config = dict(
    dataset='telephone keypad tones over noise or synthetic speech',
    train_examples=39062,
    gain_aug_db=10,
    norm_position='pre',
    mlp_ratio=3,
    patch_size=[4, 4],
    mixing='cutmix',
    residual_init='none',
    optimizer='adamw',
    beta1=0.9,
    ema_decay=0.999,
    max_steps=10700,
)
Rows from block 3 of a small sound classifier, named by matrix and row number. Rows with one number belong to one neuron. Each number is 500 + 50 x the weight over its row's rms, rounded and kept within 0 to 999. All counts start at 0. Numbers have three digits each.
After each neuron's rows are labels from the 100 clips, of 14976, where the neuron reaches its highest value: "strongest on" is what is common among them. Only what is clearly more common there than usual is listed. The data: telephone keypad tones over noise or synthetic speech. In brackets: how many of the 100, against the usual share in percent.
# fc1: MLP up (model.blocks.3.mlp.fc1.weight, 384x128), inputs 0-127
# fc2: MLP down (model.blocks.3.mlp.fc2.weight, 128x384, transposed), outputs 0-127

fc1.339:500511476498565532480447587500600472625457469498492527413542630495501478439469501587501504471665505489536478447464607520501503570501346510413537500500488503517510524518457477376480417501451500506504597475519456503515500532482452478510492408305534524480517436572445495503453426500501550500443501563475503495498532544442455503493504507524505508493529489495508496492511528502507504445606
fc2.339:506543447498499481546573500498446490469528493580511505525513431522474537452511505498506370591482561355501440532506490501516501505548494500513503506495530504703593555502476508511484462549422525489498460519534482534501518521501409521510500492524442495567482518396501500536527537499482485549429427564535417590517503526490515408504506536436498503608489492508486353471526510416346420557504
strongest on: pink noise (49 vs 17.5)

fc1.118:500499515505520533500493456440736500553467466504482481504498513529513480500510509680489464466651438505528527464495507536506499541497467573452504501502557498545487477477495491385511369499446500500496624442500503455539487577461485453584514438460400503483470456487503498502467503515515540514490513499445531371544519506483495499552464503532608441501470497554563499425429497500499546501582
fc2.118:505497390516429469521539526500424488464531501511555473517414488410417605461513522437532525718494510457568385501452505478470544520500520501569493504525481566500509504537520551546489498508509491484517402525564563617475503472483489568454508523514503503527552504477589496562534475501410506506431485490626448533508545551505494498499503521341471495606504529451415464515510520492462437500458
strongest on: pink noise (41 vs 17.5)

fc1.188:484501464460663506524419608491615444567389487498500599451483560483491504445446526552495514469663488501539478488487543515499511569481416520402501545500504523497500500515502440460458464527478501502471513496488504501391496634421453502501484463406541484471510466630502514506500528511497567506430495569504553500511537511451385512545493499521524555516508430534481500500510482557502522367564
fc2.188:564518504504538492479559471520451466477557362545501488497532433522493499566493375461462413462506530472488480514508474511662453498538500471527565519505489492604520510501358473418508455479475501378492497495547419533527530567529392453547475490510454500589479520477458510567499556489480378494538503490523499533496497536498543455499515484593535496512518533529535485377513494473369510632545
strongest on: pink noise (49 vs 17.5); number of keys: 9 (32 vs 11.1)

fc1.300:509500491410446516458506500503481492499497503748489500500495500497452547503507504500513502522499503496513518493492510489494502499493505370430381308507457514485471525539503498510480490518505699541337500463546519501469554440511412511500602495514517497506488443493504428510504540514485495497499501509499673502498529481479490504498554425477508499508412502502493490510499508513508512502463
fc2.300:513524494460507535488488524490536499594514500498474471499588501536505468498513512494530506506521500506490519479538504446502481447491498544515523489473172462504483489497502437484496479512501489503505519473511494518516499500550504511507500499507501423480457489457480592505494284511510554510495521499497417503512488483492508448481507515508516511448771507508529498507484482482520517527478
strongest on: number of keys: 8 (36 vs 11.4)

fc1.255:551551488603514419510517441500497481479502527510474524490508390499475524481482440451486487535424508506495498572509448441502504495374521456502497532402489521500505526567447505497537481482500496491628482502583513311492476539502493475466373543548528475507509505457536474497507580504451522498508476490553552500497502536499290547472472501456540503572482481500448518506690561528498500570501
fc2.255:482507474422517525479501586500471508516504495480487430491588370511515630508509506525505485487504502501489501498463542506508526509504559560518502526507337469522475493343543493485497517547521498547496484407501478551499503492531493492424543528505509541493510420475549513536508497513440584469499508513549452468496484808476489483507553549468496596464499441557509503494502573497497502489434
strongest on: key "4" (54 vs 26.9); mains hum (38 vs 17.7); number of keys: 4 (37 vs 10.9); number of keys: 3 (30 vs 10.5)

fc1.302:413486508501548493535482561495499518574487595615502516405480499372489432491462538500517517502500433568544504508505496556440504531390557503494481448435552518499500490488571369567495641481483497502556495508449490505480544517503672490461471500554506500494506510513519535501494481516562497476531514484515536502560505518532493498501454349501430504467543573471471571520514300562514488486467
fc2.302:554497501501412473473515444515479502494553552525583470504488510516567580487508534498556508585330549448466477501541544404463501466501547486519463500506408462452597508478509606549492496585502503544610477458536546499449486442527503595409549503501500467450470492516581417517567508503500589489438502500579370527374536469533528501477454577503457516549525511479500493516524630498483405494452
strongest on: number of keys: 3 (26 vs 10.5)

fc1.275:499494503511498508501504509502451500494494496499496498698510466512416537510501501494499499493554223501478505503481508348416503506516497459492522506478485487538459613500495443461620593485506498494578501582506499493504502499497503477486460515511505496529495503502496501507460507446497319498498497347491526500498502499407498502504508504466502524503502406454564467504513508501500510516434
fc2.275:514532472321455482503496587478492478511496574527517496498523570485479566471481517374516493519475498479465496497500499503481502484477495615547518458473493526499503541494504491527480457510503513487558488503503496568472514518493505532466499477539509469490324495532516634551490351511482572496487498504643427510513524748563504418517493509498499598515534514505484502510510475501502489505435
strongest on: mains hum (37 vs 17.7); number of keys: 4 (29 vs 10.9)

fc1.168:500498500732485501531497506628498499443484511499498568509497502491501548501547515686525524502462499497502506499575499485476504465493502506517492501385523497492495525501499608514495475506506499506498497495501515511480498497507463515491488509500508491498499499498502454503404500527522508497600508542517501562501512493502480499497457519467651253502516487501499481507493295506506502483493
fc2.168:503544492502519498283499519544494501489504433498494509485502496505530473512506482500487498498516505491502495490501493495504485461508513510680678492497463498514507507519489420500497506489498503494484484508500483500500491503513499477165510495505501525503520503483471486525502501498503549499525470499505493506472520517499508496489503513498504736494519431493516510493482517491492497504480
strongest on: speech (74 vs 35.2)

fc1.298:491486499504154500481488529502498500504482493510390499500509527535502501504503501552501501457549498505571555452511532499512498485525502504498503500535500504500677539499497465485497506501500501501499493518412500498504499502503488498498511493503494501497503500535500501502500443500526496500504504499498507567495634502502493500500525597508497500441502500500500503500478473542493503495776
fc2.298:525478532500506495515478474518490487480484507531486502505493498513503469543501492366516527469496483522501509500561465489507488330455501469498505492498518507492480648633460504551530499503502486484484497546532512503505500508501505489518463504493482470499500882545413511479512578505526467477536530459496539512508510377600505490509479475513498471495502497471512494498500471516501514511498
strongest on: clipping (65 vs 7.8)

fc1.163:503499511500493502513499498511440501462459455489487509823518488520499532548507497508524520488517504499498518506495513447543501497556499493497496503469461501490478527516467482508479534498514496501498503371508505508497501490518504467508464513560504494538498501498585389504496422529486482500569534493481502582474546459486496462533500506498499484503506460458693506509500533504545499497239
fc2.163:604510470503501479496488647504517479640495496648491501430592495430507497525456489295512511575441498512493488484525382488510490457484488518552525480441482542509520512478477421521496403448484487465525489501462506515488504660492502489497520496574500335500485494553486496523479476502504544506509584497512406514475520505652496467533491503472545517494528500491522505493455465496500484535469
strongest on: number of keys: 3 (33 vs 10.5)

fc1.334:500481520510562480497510489466501483495460480554527455447502531500490407477365497455419495494536495529508464573469487685501483503519421468486514473534542480584540454514521499492501444442370577387497503532524419532502499546441414503519507560441514472499500500557405541562370496452507464502506473462500529516598525577525525516556500443658552500496513566476500606471502412452543481532536
fc2.334:503504522403489482511397618504356494441370495501500593497512371497426494509504491478476546477544501579501520514513502485426493494489471500501509473470496577498409460545432484629569511482506503501461386511522501582384524493502580500539468497498541467503569481534441438500391484553498456502575538469502614479518540549459489520508427402521503482491534445466509608517562512520531537514479
strongest on: number of keys: 9 (80 vs 11.1)

fc1.219:459500521487591514493486413442532484511492496495502409457623538429494431472437484513487522470507477516521496463553509523521521512538487486499512308493546469600542484503537490491502535492318541499514527501485434500572508528494495482492536483500499507435464501514456569387427444499504465525505508504464509503541499590520453506609470453554554441395480683488506495502390403494505498500495
fc2.219:521492512499500439481492502513493550468497575491499459519499500517507503509522495503505509494503500492486508516494460465504500504502499499505557500511485481611484501507527572504514518531511498517499476519498286479516501471501501499500510496484471528500481502497497496499503519506509493491480588501499475495490496930516488481508500516480491498481417482501433491535493513494497613487469
strongest on: number of keys: 6 (29 vs 11.1)

fc1.315:474514496556501472493329553502498510514489546501502498491480564525497488374500505485499496532494488499560501279408506497427500504541503505443498676550500502501510558520479532485519609510498501456524499491435499471514500335431500414511535503518499533620612491500507465474497449498576590489501495510503504495496496499607486498494520498550492534506505479447537505514542509399505510476576
fc2.315:512494572437430455531499419465432520365460507497554512541500474502489598497490418382502504475501493500462505512495504432490537520511381497527508482503501524547492485472491543541529498538527521528373500518563498508569488428561497503497315575492481558576500547540490493404507544504527484495504452458533505427528533630568522495618432447508496520512392457517477496498489652504461484522455
strongest on: clipping (26 vs 7.8)

fc1.282:486495526496498468420489545522478496498455518476503505456505643495466506470680474501426532482517491498483501440454536480571503496510484474464550502465642606500511470511498529490563612432509528483496504377466474492448545444504524495503455562479517551515597386558489493487558406437461417488496500488471504498461497498505507520535411467504498668448495483400412534591518480489495491504411
fc2.282:561582595501432517600559461415500472442483401505518510530546445402472479450434560498494485482468492489532506504527511514432551529483391542551487433495591560521516507467496535533500378498482444509396511529564458505483507467526504550624474488499504496497435513460494624438461535536530459544456433469479507491556629561638518494609435485489503444507474544557461444506459582520493504496464
strongest on: reverberation (55 vs 25.2); pink noise (43 vs 17.5)

fc1.239:507452422505491537492507521500548480550525438643491510530500629475530484535513519529526561436679527473495507417494534515491635633531498559546496520541500447490498539483510510507488504520508481522478527438516503505511541471580503499504586491424469563388498470558491508493514485503493437522483510504420478529509523443467454499503548532500396501366513376528522447511459659508500506479583
fc2.239:502506644538399468540512468580430503486479504547476552454453448483474531530496514300477465516472480489505488538488394496479509474481473428494484449508542527446501504503432528531499496438505454367478534663503495522495550489475520505478492479514539531525429541400490556505530580441581378458541495452421522510474517407607576518494528473493495580554519535404522506519510486465521505508467
strongest on: clipping (83 vs 7.8)

fc1.378:494494506558499509499521393347543499446510440494557483498501523500482507511452476591469496499523518494502488473490507515505497622543390494502518463511501499581512510496498512492500489487349530499494498474555483500562531573455416502572496498448426516519488506537397509498487494487463488573436456505461391514523500565493453495690347489550547466496393493510517352455421514494493505497523
fc2.378:515465488505454490414493470509492514398565496496474438497463418500524597531501536414530509566431485501522508465496405483494512457446541545597461511440485412423491500510507527564496507442544491507569487506496507515472502398478559643420496510477556479413527454501628499564500495511505501475505513424640501484499526496609518568437488596493494503553496500499510504643491504533574508421375
strongest on: number of keys: 4 (28 vs 10.9)

fc1.78:456493497515614558528532512498511478531514443502477433508658546500501399458500552491505500545498485565502500501493505532462485496508510555465496475511518447524512499493580493543400503491496496450498516335465488476518493431488486487449572518524507498395464504472513645513500451441547547509406496500491496502617490562541499514497548506491466459309498528501498499513374394499646496494513
fc2.78:469501522613491535516609447523496578518571640499500468485525494550494470448534467530577479501498516507493510499487516498537542505538498411423499493529437425528485499459502520434510529471488479505446612532499489496506457476489424479498522523480485546529510505427497401435552499511309495466425488489486499497461493503393595571423606510448580422527497522499487321488490594503484452497495
strongest on: reverberation (89 vs 25.2); number of keys: 6 (35 vs 11.1)

fc1.350:450505500542490500458515523539363519502479526483502499463425555522501410499529502311479507514498479523498508495343534386477509499520472547440490472559621574492495567500536507499518508491497496523692501518498452493505353497425548405531509508502533504500571505504510471501461365499566585486539499452498501496494474496549366503498514485493497480493508499495489505526566567501524499474461
fc2.350:525487591456491499550496401468427507490403545499540500508489469500488566476469447405591570482522486505472515493537519460502537536570426482533546447499382515526497495436502608474533506520518532515432465584632500495537483475518481505457476597518480497532498513601480445435500531502594493506485483493556502490506549697567506495624404468490489487502429508503483453503454615511458490509399
strongest on: number of keys: 9 (28 vs 11.1)

fc1.175:502495520591527461500416552497522518554489484509500503463491529492529499503500540514486462501550392516671577588343500505434499524478470576476508496523563590498387487499467412495482498504476497635476476492465452449503542503405527415540556435490490499448629487463548504449495421485586517496498494477487497391500499515498499617506500495519465497530520499499498526493520484518629503376540
fc2.175:500493474414508514354441492528351511378393508499461510505518490529471518513503524487501467516497490496468566441553501484369493549484519504540497498447494487504477506574501503671502500498504485516556480497483505499459491353487611500499336500522501501489486513498490495498503524499520501504519557460537522418500495630568503496508453507502473492497490505367502564633499507501559521495417
strongest on: speech (69 vs 35.2); clipping (31 vs 7.8)

fc1.229:636472500496497500507505495439482500474505527496497501507500475500500508533612500500499544506493504713498502501394499492501500485498500499412497513343495496496540502651496500514501492503503498499499499500506501400462500710506498507500288429586509496502496500395504498507505514504485498500497502506478447567498518490497501500494564507493505500521497498503504454500504578503619501504433
fc2.229:507538489509519767396485563496479502497726533502479412459535472490512529518495513480528414537496498496504501517431488495524478495478577509515489515457293480512505503535533472467481557537508505507539487457432467524487482504571487499472523508517539495472470494476553544555489495503435514511505513557524460481577496624514498476486532633472500547503523487488488527501482457501511503492487
strongest on: speech (60 vs 35.2); mains hum (45 vs 17.7)

fc1.333:541468625469500466524493382483550505446521503500514510545484495491496444508489466505463487491525528555510525486435469487438497490453463514510500413437504520528500410519511524505485494466483528493455510440550445543607484487561594511582468512485500511439503537502473501482458501480469381514643566353499519408499521501487593601501458427568569260477465512473531555492524512499510503520499
fc2.333:504518472552535499477493503500497501501496458473496416452477422528497525530510464466509464491501506376475469507584503491663465495554589505501495663532372463483552552511486493328470484499511542505517500504454484496523473504564386467478502500448492553538453502493498503603533602496511520473504511561511458501349506468497493454489582537590501625582513472577517502496502514497424501524556
strongest on: speech (60 vs 35.2); pink noise (39 vs 17.5)

fc1.217:433532503532482458472491551561392502464455540504501475463501564536516383505558500437504358532497421494536496520310504533446500475515502513328517464669524584441504515503496502531552499555497504507473528513491501530486489413427541423581573571530569538531542502504494492502497366496584578452531435473523507505474528458511510499491537489497497422494528511480465523491492495481504494509576
fc2.217:519417604432490491560499305434493513451442517512534500538605488504503483464447457500601527490485489505453512520517506465510540511507376455515506455508499499539484481435496539504514494457523504501429501497564506522580368432579501496484410622485480492557503517592476474369532534504522501499499455485530506521546499491573528497549382441505486385497504547555474485507512650508479482510492
strongest on: pink noise (63 vs 17.5)

fc1.90:506564478437501474510515496524490516503568495551511504480571475507491402449499529500460488580485490503507494519317498523420511513487491519290496494572503558460515520493439503446494622472466474514506484505486502612446462488498512529503573493562507500464502516481504474505473384492513665487474468476572509512481530533554500504514642511488487389546512501507332514523538523499510492471497
fc2.90:472447566451513509526503392417494601473488509498516467502621411530505649481483471524512509457551479519490506514537547493540622495536481467536521484528412499506472486498487542448532549490541500549482486510567416534566493424562487489454365614459488581537667516564490457448510476529523498422523425468498495492568489622487528510507475455494487400484489524531435495478489592518442500495460
strongest on: speech (77 vs 35.2); number of keys: 9 (28 vs 11.1)

fc1.362:513501468486533529478569493342552447497500513509498479500490519507501438499499489628506526502523470501508488419475496529558561550486502496455457472489496501559517524496665495493489509492473500443508493499467504504617497513526368468506532474516490498489512506529528503483509440486427522653486489499483548512488459562505358493639494479470541270444448498500510483474411436498463495497542
fc2.362:544477500544452521501518467465446540496499570280508545502325494509492507465543537559536549547462496504503519499449529505477605561458531492518463512506449527429443506450500548489506495496660449513542436524503555469464504429460505543493517496507624453499517490507565430497531501524507564494480445511505484433491498499473500656506474477429500462547478522502467483536536653564502562470465
strongest on: clipping (50 vs 7.8)

fc1.93:507490506499499606502507487459495502544505542533510524545491501536496588438495457465515487506308494504504485515438440503542514450500502443473499353519501582498501508570470500490502424440493733491503518519514498486488496558516472491488436536473533490522500708500535453477493526497457505497528486501539505504513516497506517568482509464486620496564493645556463456486513523567570487507523
fc2.93:514452482455516551470494501423521509559499515467468469487537352518507429512528525586573495415530501528481508495521552502506482547500532566501499558567373458488493504477537496478457366519492500630516495417585497508474466497677499509470536576578490408439456447503483503557500493522508578527466503517495456497502495496412469483506523536513395467486548485674533484509626473499513537489506
strongest on: number of keys: 9 (40 vs 11.1)

fc1.331:482300459556504497466483523501499512504611374496518502493481479482497536510490561494495521493520495505507479492454506523527478510512508497492583502685473516501415624529450501496471562446474517484542500557557501492488514553495464474500585469362531529543486526480465518332479427472495495513479450549497493502498433501506447359480565546485507500427521534512428500434399498505500471476573
fc2.331:426487474400398499504484457442447651501499603489520496546426467513412573505540512393498589425549506502446501477564522484487500489485432501569494492535383477506498517565531593521507543483557552523487516513541539535500492472535511546535271538443495484494446596499411477530511484499498396447518499487547495502576514480498507468500465487509412456499511466505492495561499478496518498467396
strongest on: clipping (47 vs 7.8); number of keys: 6 (35 vs 11.1); number of keys: 7 (31 vs 11.5)

fc1.345:500505534538499500480497523544455500504447506501481493642504509500486480512463498612387492517522499485508495495436505504503499489510505506470500498516503518500503512499497482499501495471464508602467503508501500517508500510492505474514500498501634502698792575484497495563503445503541506311499502477499495506495332482515499496516516500497503464504505494452498496497590538493495495505548
fc2.345:556451537469486494544508264471567528485495478507562470544610485512504486401498499485672544496461499535450509501633500490499512425475406456528476495506504495536480496507497503528524497466535499499465499504639500515506494494518491525456471612494490436521510510624516500434511540492530486496493476508529502505533442595645506490531420455520498495467482573537494448495486610496495428512504
strongest on: pink noise (47 vs 17.5); number of keys: 8 (39 vs 11.4)

fc1.309:490500467494503493503496496503639501539525505509512496484498501524487501470491499487498488517500496502501490493421489781505495519601502504428509501710491574458510546473489499494458505485494506496548497629499499480498492507502499499454510500503503558505331505499499504495499501486506304497504430517505498618487449491555508502437517559499498471500528518553467506499496487507498495475566
fc2.309:359460487417485514543477334506533537512497530444508504551511493523508451558558513563493525370643490526481507500541573500507489482502483498458485510608517475480474491544513679499519490529526494536420530528543516556540478388556509506498453542457495496491501517491403507433571492501506508422532473467465529499540474347419509518483485493538381456481517501519507475521611476498518510437496
strongest on: key "D" (54 vs 26.4); number of keys: 8 (39 vs 11.4)

fc1.351:485492498525488498506495509501455612480503507447502489497451498497513485536502492436545498467536496485512498497435496507315493447506512524495479488688500525456502446540505466394346495481427516505451512512476499341486357495504514496505509505422502292530510510510501490549503409499535509497527529530438495508501517450503499497504520497466516437492501490541486501454430548506506353492495
fc2.351:549431527469503502492494390499534500513476500519477560499502496509505376504477502493580597490494471522431512482506462483554479499529481463539487463500427431489483503461490505494502428394504489473484509531501574519517405505517513449487491525533451437487499505555459368443544525499545491524507523527484529522505483375564496490523467496511492480458528720499559478513549568260594537509502
strongest on: clipping (41 vs 7.8)

fc1.202:442459492471487563563501443480553534558509489499520450522487496452491489594493409497562362462523509498488511460682479497503487494528701500560425526558439435492496595477496503484613483495493500511499507573547535449549475524568562454481499497519405503479497495506509491663522502457489503498539520616487507499502452493431506479526530428462479404447498569550554471464528487502507522551510
fc2.202:503514495426495530501494485547535513546503602491470549504426489400594439497558491408429533455433534530415486504508374491509437450493507503559465422501508487550531499425551493495459452461487504502393556572501576501518396583521493485502505477508548402504503529347488568476513548382488521496559510527497551494478578499499574525499527501483452523474528435377657528497530450484562509503504
strongest on: mains hum (78 vs 17.7); number of keys: 2 (29 vs 11.1)

fc1.356:498466502508562499449493512415580426515506442549512453470507563382520507518421498486345500502516501506503502498475435553479524516507502505515505450517544555577523495475519464479490523445387527495588493455497458497437567606466457489500549497545499503534492503542498558522363384395514499626554438481502505479537504612513484456559448477643531508458423523486538541400454425491491544500550
fc2.356:515499519490553432504470505483536490498502520486499497504621501459500496497467443514499506483508501511551503524485477489525504551503490494498561503502500539669462465500572499488502503542505507494489497501508299503510609502518500508478509521503497484503443455509497512463430494500401499509501504494469502429503500781499498499510589496495506496493434487507500528489492412499572511720498
strongest on: number of keys: 8 (73 vs 11.4)

fc1.293:499496486636500497493361515507502458511512509504506486493604497504494467508500496488505481530483500495507489505439374580518493494510505498493485503519498528497514517497563472477566498496498512490492499527464501543501495518515490496768503501373501492684487503500506521504504514494504402500330494512509488529564611492519499501445540535494512524507505511544486501494497477497490492325550
fc2.293:511454494505493519476472446472494284464552529493501507539532498651501507521548505513543508478490466515481545494492538472537489502469524476485505505507490459482466488518500590494516536524546488529502514399470524499536498317538515523492440823556491497478468489522487472476561528516529444489497503483504499487571432463521535513484438511500495480487497429526464499534468507507507510470534
strongest on: number of keys: 8 (28 vs 11.4)

fc1.363:479503497494489498411493519487590502490569518502536500547366525420488451398490497562450511446508538614548497602438518538503545599401488485351501427509560454501500436522558501500510552526500518501474504330501484442560575594469492573509497507537544489457497528573500521487479425484417498501501447532501565462571449530452483503473496499499503483390489497486460573492507433486557499484621
fc2.363:478499463476462482428493445440577528493659535493511500506425522502495514483492507612523513494498514485497496456514534438514442500471501507504462542497478500503497503524522525505503624499515502531546550498392504528509492495549499512482461631468465520388521520499501484495500457505425529547472500498501471497620363514510586439339488620500363692494540491506468494501498487499557486459507
strongest on: mains hum (69 vs 17.7)

fc1.166:486500463461596509575497517427534421560446507555495527514500551462500501497471498508451461513492493449490482565464452496492501574483485505419487519491630566647571521483527396502388508534256523489495540504440465454496497642512454518525481491558459486539456527500513563445491501426525482570561428501485482502521463543509498456524470465524487521417487485492490514447503381485483500505578
fc2.166:513500595480619542498475417427502468499472449474446518459490495479491493501457430562460505394511431567526559458514500524588473501499491500506569501424474517562420490403400470424542477426500488498522508482522389456499500512499509449592412475500475550500499454556470477489446514567549489448597549441468602448522516622472504555537487452564579529493488459528544558463481532637514624501498
strongest on: number of keys: 9 (74 vs 11.1)

fc1.124:489437498483502481529492522407591475503437482487562379503527499314490507528500470502510506499615499500662501464492488508458514493517498500502495491504504534500490440500573486575451487502451590498496507492492486575541490501508500492489503546482520508443496484578506566504446418534452477559501503394424519495512551502517443548693404474506522386506488609501466520521392434496520559474501
fc2.124:541431499514491502479527375424576533523500555470551507507474571401543504546439500512575584495498534499418442477498495500500498499503455506639497502547531496351511605437588544476424530443494482495514531498448545483568346500517469502433549516504507470474499602587502436496497489478500501542500418500499466519517476364541544505596424544520455545459579602504545473462504527519502498500524
strongest on: number of keys: 8 (34 vs 11.4)

fc1.192:491549522571500426462530512516457514481433530595510477451404522516413450486507511473405494568471491501503443562371484500458502505505481505420515467515520532499506499521465505537542494508499485504500497544478494520475494478451507437498492517647574500373578511471518453498464438493503530496501491465510531292495571516521503726490508498489494502607496503434477498537541440494471402502461
fc2.192:531457514461501478503501467429483515483485502455528494501599482476512502478475409583530550477501498507502505537474587493511609534516464508525549506509449492496486491448509514475536501503521494529496495449505468498541491435570473519483487520408492570563460498598534397470502466534497749487501487494506491460522496657512498496518494485476503494458490522557403497489504721573425507499393
strongest on: pink noise (47 vs 17.5); white noise (46 vs 17.3); clipping (27 vs 7.8)

fc1.243:510518499472495506529561502521485502489514501497494503456491423617460402500428526501500560562513494497530508456322520493472499498510493744401524483454497502490508531528490507540434492509504440498499494460495508585480474442453518476497486489523533406440520504488483492506507297519501517499501506459490496514495588515504496513495494534491458379540351451430521516539546555508508494481424
fc2.243:509491580527511501526496487499443510482485491562520500437659468515497691503466413503550500516516488523505502475612516447513647503521483463555547479512423549501491500483394501477543555495536496503526420511527460504508605491500485487458519505516490490563536507633495427511495424505562558435523456453508459473506495539512533505486474450406574414562502512497425504457413625510440516506411
strongest on: speech (79 vs 35.2)

fc1.210:442439448547496477523529590506500452501498498515500498500489523489424530403514557475502480574482419423560468534480509578458507521463498495454483505608616500584500499529565428590453539543479452480530515536371461491499619463477509508437552498488497501562503496462559581502502415509498504555441492504488488512540354596506428455482596503443413540519498553508368501583496429413507458487530
fc2.210:523496487628492501467507473493541543505624498497504499488476474500510578540508460508487440489512547414475459459498503503594503533538515397481524609517369486546554573500477499398500500524494529481503517550488503474573455601491367439551499484492461575546504535468471425524557533479469497493435444576513470505408501448435505467512537529515523483605501480508509453400527505490291504523565
strongest on: pink noise (39 vs 17.5)

fc1.101:493503483614496491504473523502494503499504518473502500496491705511475482505514689494548536561527489512482504455450550483514507503545494467458455495583498557481489552513486548482513626576501500504511507543518521505507490477503500411551563545483506509544502504505488498475502458558522544277492494506498542501494457536513457490498530531474484304461514375504460493497475382487502509471497
fc2.101:520627586417412431518490443569429542418485501511525507501526381503502485510482459402420512491485505498495497517530481427481469470515443497533540396496496535566515481527469542554504496511507518512391497541567507571564491494600503505578378495542488541539489529506410497401483584499517456459536484460518503502488622502605579492541476471523497471507461399491481477503507525503483483525321
strongest on: clipping (42 vs 7.8)

fc1.94:505440490476544502455525530413562496472501500490496500545465500478521440498487519533515618470470492469509503500482486495481556578395532500525471494459490469504499506490643425575503538488489483484524517463466500491500503484535489529461463417437521514500461520583532505511531437494433402619536608490459517510547467562514342499646547454467501416392402692519508503522516468562506502510538
fc2.94:500433531499504512467503458466499498499484479331459488573497476556502598519590385492562542469532466498483581407480520489584515503502516511656501522521481481417327503494494524433550467512585497500504504511526512459640466488490485368522521500499498493498532425507487389480503482596502495496497516521501517416473521388464469518633504502476520492514494469513508493500504571511505578505501
strongest on: speech (72 vs 35.2); number of keys: 2 (31 vs 11.1); number of keys: 1 (31 vs 11.1)

fc1.200:500509501499557540546510481482551488525491489538473493537582515508618479428508534533416437500498498505493506567497500501423477512473497628446512459459700470615513376505508497557462444501458494537500539380492475437515523510421453501529618491560501389422500491438514545478451502451514546557482473498408483431531502517621472543544514504479492502495490484527518491516488458488648496491564
fc2.200:507498500514463512505562500531451575514543653498533484501517500585492452424526556526615527562493542495471500501508559475472502470501508499467544525507289405623527497492529533511502525513502458528482475486490457500487473469490494527461557501500518478487468510408494501502523561501471551473322457588501372513470522621498572478482529606496463501499515600484468372521505508468498478489473
strongest on: reverberation (86 vs 25.2)

fc1.213:562547508386512392496375496488499500501482523491613419479463488500493496508315459501413596503498509502515438496551515494499494597524500481539498410414501543517558500735543528510489557478422556502569503499498500586570467530490502499506455487503492505499501518537445531421356479472449548557502501495503500498500579536512496479513478446528501444478493525450472500551522497504499497514492
fc2.213:507554491412494500491455500551554496486503363434573383490626422423511513526412381490392495500496512602534494531614535500508482503510533484513495503562504516480511462507511520455493454475496752500487478500500458487582504505516493541496504476519514569514474503502523598504407565459463385482500430521521494464458465499508474511507495519492577505504469500521501576494507501459591497499501
strongest on: number of keys: 8 (71 vs 11.4)

fc1.261:462490496494527484553418542487550518613453528530508509439508498414485500533478529521405441495537428575554503542449502501423528609319538496467492503437573532501488462496528405469472584503456483527583498500370452441499557511484565517507503378557492506501481498523546577475491501482588514499511462503495543462449416525498475539502425387495484530469491515512475593503521360521549507409508
fc2.261:541501542472544489483500459507435494431473647533503506443593501497541492418485575508507495550347477528503500506536495470428465430473497501502555437441485477529499493480481593570501504439497504496597452498491418521443514399549531638468506496527531437392438446498514463489475513539500498510471508485523501501463513623562524549459482576506451509506506531421492524644505599540557461479374
strongest on: number of keys: 4 (33 vs 10.9); number of keys: 5 (28 vs 11.2)

fc1.225:551655491521523486503511491502505497306503496502511499553497382480474533478471493479486481541482506662539494528438567489500501520494521494504499517463602571500530496562155500499479499485501503493509487512521519513472488526482500523464478505531519497472536508489531504503498633516459511497499488484531509505493497542505529511477492413493529484537467567492489512493522496514492491508501
fc2.225:392500409547518534472502542338489509510509474493491460472533506547506511500534505594612438500510501481522501500530565515503518495512557519462513613678427468606445505504594493485484501451497493511498426407431465492470502461491493498433538495433493592502503482642560560534525488511507578481502494508499467491489498699406487496451586538460536516500497494543491501497474518494494491492498
strongest on: key "D" (59 vs 26.4); key "A" (57 vs 26.7); number of keys: 9 (52 vs 11.1)

fc1.222:489409526502503491509500501398643458507432454499573408507513502362490505499492473497506507492620500467598449474484466508486513502526496499537493483503514523471493440504616481545449499504478571519500523487501499533555492503516498489466476564475511508401501488546502599499433386506397467615501506435449509498525543503496458525700399461505527363486482570510475530500452455491548541496508
fc2.222:519415499509502499493532387400560535523499532439565505512433575441526505540435490512540610494502502500414486500498499504500499540502425505651464501508514498359502582436576596449439534415496494501507542488484566484549354502509464500424558560505500477484499583613502474497496483451496500536501449500499500502529490344545540502602433548508466532407558559503528481455502508520504500501524
strongest on: mains hum (49 vs 17.7)